A small sound classifier, trained from scratch: 8200 steps, trained on simulated modem signals in the audio band.
Rows from block 3 of a small sound classifier, named by matrix and row number. Rows with one number within an expert belong to one neuron, the router's apart. Each number is 200 + 20 x the weight over its row's rms, rounded and kept within 0 to 999. All counts start at 0.
After each expert's rows are labels from the 100 clips, of 14976, where the router gives the expert most weight on average: "strongest on" is what is common among them; "loudest" is the band of the loudest frequency at the time of the peak. Only what is clearly more common there than usual is listed. The data: simulated modem signals in the audio band. In brackets: how many of the 100.
# router: router (model.blocks.3.mlp.router.weight, 8x192, trained with AdamW), inputs 0-95
# up: expert up (model.blocks.3.mlp.up, 8x96x192), inputs 0-95
# down: expert down (model.blocks.3.mlp.down, 8x192x96, transposed), outputs 0-95

# expert 7
router.7,197,201,178,181,202,186,196,202,201,189,209,176,162,217,194,209,179,173,207,200,228,178,201,190,182,184,213,185,220,175,222,197,211,183,200,211,207,234,187,183,192,227,207,208,195,207,214,174,161,192,251,186,207,164,189,191,180,183,197,186,147,187,219,228,232,181,182,185,177,216,208,257,197,198,212,190,204,209,189,194,213,206,179,209,195,189,183,199,200,190,203,209,185,215,217,199
up.0,199,216,197,219,194,183,234,220,208,156,192,216,212,198,186,238,200,163,166,230,181,220,231,197,204,192,182,183,211,175,192,189,217,208,223,190,178,200,221,232,215,215,184,183,226,180,219,190,222,199,176,182,187,201,181,202,210,199,197,211,223,183,179,194,199,178,184,186,218,193,210,200,194,178,181,182,190,212,194,201,245,197,191,184,207,191,182,201,192,157,227,201,198,175,171,197
down.0,210,171,232,169,204,181,204,183,228,197,203,198,221,212,187,182,208,207,236,181,189,186,213,212,205,192,220,202,165,205,191,194,183,220,190,208,218,168,192,193,185,192,206,219,222,185,195,187,194,226,161,198,188,183,225,170,183,185,176,181,178,191,163,164,212,209,193,201,214,233,234,189,201,173,193,192,201,219,183,196,219,214,186,230,199,198,206,183,210,201,145,187,203,204,175,191
up.1,223,216,192,230,182,191,207,167,181,199,200,200,191,170,170,182,186,226,212,209,178,202,221,184,155,201,193,188,193,183,220,185,198,187,221,190,216,205,191,187,205,207,182,198,204,204,193,217,182,161,157,189,197,192,196,188,194,197,231,179,184,192,193,193,191,228,194,185,169,182,215,204,177,190,196,209,170,216,212,198,188,193,196,168,202,193,218,208,179,187,156,186,172,208,219,207
down.1,177,197,185,200,220,210,197,197,176,234,176,181,225,230,162,167,175,142,201,211,181,201,203,188,222,171,200,224,213,216,199,189,163,173,219,169,206,194,212,194,210,199,197,208,180,211,230,218,204,209,171,150,221,199,188,195,183,180,200,224,220,204,170,219,199,189,170,213,192,192,214,210,180,200,159,188,200,204,219,193,226,156,213,211,208,182,219,228,205,231,201,219,207,161,169,147
strongest on: carrier: 3.5 to 4.5 kHz (100); 50 baud (39); 100 baud (36)
loudest: 2000 to 4000 Hz (87)

# expert 1
router.1,215,199,193,222,204,228,232,219,191,204,208,188,206,202,172,154,197,209,209,191,190,195,195,219,165,175,179,198,189,201,207,200,222,187,236,208,200,217,209,197,185,184,216,190,197,205,193,185,180,201,206,193,210,178,220,179,150,168,243,183,201,245,177,201,206,219,214,176,198,219,220,184,209,219,201,220,204,236,218,190,181,160,211,193,247,193,207,212,217,201,207,196,209,209,186,189
up.0,206,210,197,193,199,221,191,185,213,211,183,190,211,223,235,215,217,204,235,217,207,196,168,183,220,195,213,261,163,205,212,209,213,233,193,190,172,202,189,185,196,202,220,186,206,161,195,184,191,221,192,180,203,151,194,207,225,171,177,188,186,191,196,172,209,209,209,192,212,184,195,203,203,169,193,179,191,172,173,187,220,187,216,201,208,170,206,217,183,219,212,218,211,214,196,214
down.0,219,187,173,198,164,187,200,224,197,203,217,196,221,202,218,212,219,192,204,183,207,211,220,151,192,201,196,205,195,201,188,195,196,195,223,241,212,165,182,207,209,221,195,194,177,218,215,206,244,226,190,223,172,161,159,171,235,221,180,175,206,226,175,196,195,194,177,212,209,190,183,198,175,196,205,143,189,195,195,230,168,219,209,189,207,212,211,235,219,190,197,243,207,186,213,187
up.1,230,245,196,204,187,211,223,213,196,245,220,226,197,195,184,160,209,187,152,213,237,195,241,205,214,232,227,206,191,189,207,149,207,174,195,241,185,207,216,188,187,189,159,193,210,194,196,199,202,203,214,205,210,189,229,187,194,182,190,178,157,165,190,207,201,183,175,209,190,170,211,217,188,198,215,212,204,185,186,189,221,171,175,199,200,158,220,227,205,213,183,227,184,211,226,198
down.1,194,202,226,214,181,174,226,219,215,194,190,211,185,216,213,214,211,193,209,234,186,213,202,209,176,201,191,178,198,206,201,189,208,216,174,183,211,219,182,231,202,209,192,207,221,209,154,199,209,207,173,216,207,193,185,203,202,220,191,189,182,180,245,197,162,215,235,214,171,207,215,190,220,192,197,202,194,249,162,220,172,222,218,217,234,145,215,212,208,212,200,199,201,213,218,193
strongest on: carrier: 4.5 to 5.5 kHz (100)
loudest: 4000 to 8000 Hz (100)

# expert 2
router.2,190,190,202,222,200,204,156,167,194,187,201,174,197,190,204,222,204,229,214,206,208,192,186,208,207,188,179,241,217,219,207,167,160,176,165,220,205,201,217,206,190,185,231,197,205,180,206,203,188,201,222,207,209,216,198,177,241,213,203,241,231,212,200,227,175,198,216,196,206,193,195,157,201,165,204,194,200,161,167,191,202,216,183,167,182,168,180,201,213,202,181,204,180,209,181,213
up.0,235,164,191,222,217,226,198,189,234,196,220,184,202,208,186,222,197,224,211,178,213,227,211,191,196,225,174,183,187,188,172,219,181,180,219,212,181,185,196,182,207,213,169,181,227,206,248,239,211,238,187,175,198,187,188,208,205,192,163,194,219,201,203,170,228,208,197,231,180,201,171,191,164,209,219,187,186,211,196,172,166,203,193,231,206,219,209,209,207,176,182,181,177,190,205,211
down.0,173,218,205,185,212,180,209,218,183,202,204,225,227,201,215,168,203,190,195,231,192,200,222,219,185,173,236,221,191,209,213,166,220,204,176,163,197,189,219,191,156,160,207,182,217,148,198,219,206,196,211,215,181,203,238,217,208,205,165,198,169,219,191,198,223,169,213,194,180,227,191,204,178,216,195,217,192,189,173,209,223,193,174,189,194,207,226,169,184,208,204,217,234,259,202,186
up.1,217,186,219,172,193,223,235,207,186,195,209,177,190,227,222,193,215,192,195,196,203,186,220,156,204,214,176,186,211,180,186,201,212,183,205,214,186,187,194,233,200,166,211,172,191,183,196,184,249,194,244,179,163,194,191,238,187,221,193,206,174,209,229,194,191,185,181,201,207,178,200,213,179,212,222,198,155,166,177,197,219,229,222,156,182,165,218,218,211,192,166,178,214,239,210,218
down.1,189,210,208,218,229,239,193,205,182,222,221,189,199,215,219,206,177,193,223,194,215,153,215,188,195,223,223,231,213,194,212,182,198,169,212,234,207,219,209,215,219,196,212,209,192,211,203,210,203,186,157,214,189,194,203,186,180,180,188,238,215,210,205,217,206,190,224,216,205,234,199,191,191,216,208,196,179,198,190,201,224,182,201,201,176,174,224,236,157,204,187,199,199,203,201,206
strongest on: carrier: 1.5 to 2.5 kHz (100); frequency hopping (41); 800 baud (40)
loudest: 1000 to 2000 Hz (70)

# expert 0
router.0,187,238,220,185,196,197,158,186,186,203,209,205,185,207,182,210,218,164,183,209,197,204,173,199,227,222,186,206,190,182,198,198,220,174,212,215,186,169,171,177,210,187,200,166,178,234,185,218,206,182,166,217,204,177,217,205,167,232,212,178,200,200,240,176,182,238,202,187,194,197,171,182,207,189,213,181,196,211,164,181,174,253,218,177,210,188,209,221,172,215,234,179,188,221,201,194
up.0,172,180,215,227,252,212,192,215,241,180,203,147,212,227,194,194,228,207,226,213,203,174,208,202,223,222,225,170,186,213,231,219,198,221,202,212,183,201,205,201,245,194,186,164,229,258,204,180,184,197,194,217,187,218,226,198,186,205,200,198,197,215,200,230,176,206,228,196,207,187,174,177,183,196,209,222,216,188,194,234,193,200,212,200,183,184,204,214,209,180,187,192,219,191,219,225
down.0,239,150,192,171,173,217,215,202,202,228,211,209,197,207,194,183,161,208,185,198,220,204,199,213,183,195,191,212,164,201,182,195,172,220,216,184,211,201,205,198,211,207,199,197,207,209,185,224,195,181,194,175,210,180,195,176,196,166,195,184,188,173,187,219,196,152,189,217,210,176,198,198,187,191,183,182,162,194,199,199,189,208,176,196,187,228,192,184,226,209,205,227,189,204,221,200
up.1,262,208,183,238,185,199,183,227,188,222,226,192,218,207,213,198,222,176,190,191,204,201,185,195,192,205,210,186,179,184,209,201,184,195,197,175,188,241,194,219,229,183,207,196,175,179,198,188,206,189,203,211,210,210,222,202,168,214,182,188,204,148,189,196,180,220,188,202,209,193,198,198,189,208,193,198,213,207,205,195,184,229,221,182,185,199,185,191,221,206,253,182,181,216,177,190
down.1,212,214,212,186,181,236,219,196,210,194,181,218,200,201,217,194,234,224,190,234,190,201,180,197,194,205,180,165,227,184,190,168,184,232,156,218,191,206,218,195,190,207,195,204,182,231,178,188,195,207,212,179,193,224,229,170,179,155,202,218,186,218,179,232,207,218,236,212,207,194,179,210,188,201,193,215,201,210,211,181,229,228,202,154,224,188,208,215,219,216,178,180,209,206,196,185
strongest on: carrier: 2.5 to 3.5 kHz (96); chirp spread spectrum (35)
loudest: 2000 to 4000 Hz (100)

# expert 6
router.6,239,219,194,224,207,179,203,217,182,167,186,219,199,190,197,195,220,247,224,203,181,218,185,209,154,168,189,185,206,226,217,203,238,220,251,177,217,220,162,233,245,181,208,191,189,179,191,164,207,185,161,205,197,188,182,177,192,224,208,220,210,196,187,211,200,215,249,213,187,201,193,213,233,195,211,206,181,218,219,222,191,185,206,218,206,204,185,183,229,209,201,174,164,224,163,154
up.0,177,210,194,236,179,217,228,184,198,238,228,207,191,210,186,205,186,202,210,196,224,229,187,208,185,217,205,220,209,199,186,198,231,211,244,201,206,218,211,193,197,171,190,209,219,194,229,175,200,198,178,174,222,186,219,207,191,189,202,225,198,226,203,176,234,181,208,162,194,194,240,217,207,147,234,224,211,252,218,200,220,179,177,191,200,219,225,224,202,204,214,191,222,210,196,182
down.0,189,189,211,195,226,214,240,203,186,205,168,191,143,171,203,172,204,196,164,237,170,211,260,219,220,203,186,228,188,208,191,224,218,179,202,187,204,225,220,160,194,207,211,222,185,240,144,192,178,192,195,216,198,217,204,182,220,197,183,173,221,207,205,219,221,227,215,200,192,186,225,215,142,210,208,179,213,176,178,218,220,212,188,191,211,197,161,185,152,231,183,228,198,204,221,161
up.1,202,185,171,186,216,178,162,211,186,216,204,205,217,215,162,223,197,209,229,188,185,162,192,177,177,186,202,187,174,191,188,214,194,199,181,194,188,202,195,208,237,167,213,213,229,193,191,205,197,186,158,217,234,194,189,225,176,187,169,193,204,168,201,179,179,210,177,186,193,206,187,202,199,215,214,212,204,206,203,224,203,243,192,200,128,226,173,217,190,240,190,215,177,221,188,182
down.1,188,195,177,237,180,202,215,186,209,209,195,218,151,204,176,244,197,176,159,205,196,218,212,227,226,214,213,240,187,223,186,214,199,251,162,201,206,204,221,212,181,198,160,194,207,191,175,189,223,164,210,218,215,205,193,201,181,224,199,221,213,199,233,180,207,215,198,197,195,207,210,193,191,211,218,200,197,210,182,237,172,228,217,195,193,203,169,199,193,201,237,233,202,197,182,194
strongest on: carrier: 1.5 to 2.5 kHz (100); 800 baud (40)
loudest: 2000 to 4000 Hz (87)

# expert 3
router.3,182,193,189,182,205,216,190,198,232,202,208,217,183,203,216,207,184,216,232,223,185,227,230,223,224,223,203,181,239,188,245,193,204,173,208,158,189,188,177,198,172,170,234,218,209,189,211,214,200,196,193,211,182,197,182,188,174,170,218,182,194,208,202,203,186,175,181,186,189,199,202,194,184,186,235,166,212,213,168,223,202,182,213,166,189,199,186,194,217,223,180,196,182,182,219,182
up.0,190,182,192,219,209,195,182,190,240,192,183,209,229,211,221,206,194,201,175,194,233,220,212,207,191,202,160,174,234,175,187,222,195,211,204,186,181,233,205,170,206,180,201,214,221,177,219,158,190,205,185,205,200,187,232,164,216,217,160,184,214,204,200,227,182,226,241,172,201,202,203,201,216,199,207,169,190,211,181,218,175,192,177,173,181,187,178,195,232,201,196,202,209,194,207,208
down.0,207,215,189,180,179,204,183,178,176,227,147,215,238,221,218,226,189,209,199,221,201,197,167,185,201,222,238,204,165,164,227,195,228,194,235,167,184,179,199,209,177,212,208,208,207,207,235,171,179,251,194,195,229,214,203,142,165,207,197,190,235,232,219,210,189,226,190,230,183,188,207,192,153,193,187,173,200,244,178,179,183,183,222,205,184,192,202,171,167,154,192,178,213,202,211,176
up.1,194,222,213,225,208,213,188,194,183,193,190,159,187,211,211,196,225,209,256,197,236,192,197,180,176,187,202,159,196,209,221,252,189,193,215,175,168,232,213,177,186,201,215,220,195,183,216,175,209,198,207,194,230,193,192,163,187,197,156,193,210,234,203,225,176,224,217,199,179,183,204,215,174,196,198,202,216,229,209,172,214,169,179,188,196,204,211,183,203,186,228,200,197,225,195,204
down.1,183,209,190,224,174,195,227,175,181,226,157,241,218,187,211,178,202,206,240,207,210,179,209,179,188,190,183,249,202,180,209,227,193,221,167,197,196,206,225,207,249,206,190,188,209,148,181,214,215,214,210,193,184,220,207,208,198,242,162,192,216,222,171,222,179,192,216,223,184,217,217,186,204,213,201,200,207,189,186,225,196,224,215,187,183,184,208,219,217,213,220,209,192,189,179,181
strongest on: burst (99)
loudest: 4000 to 8000 Hz (93)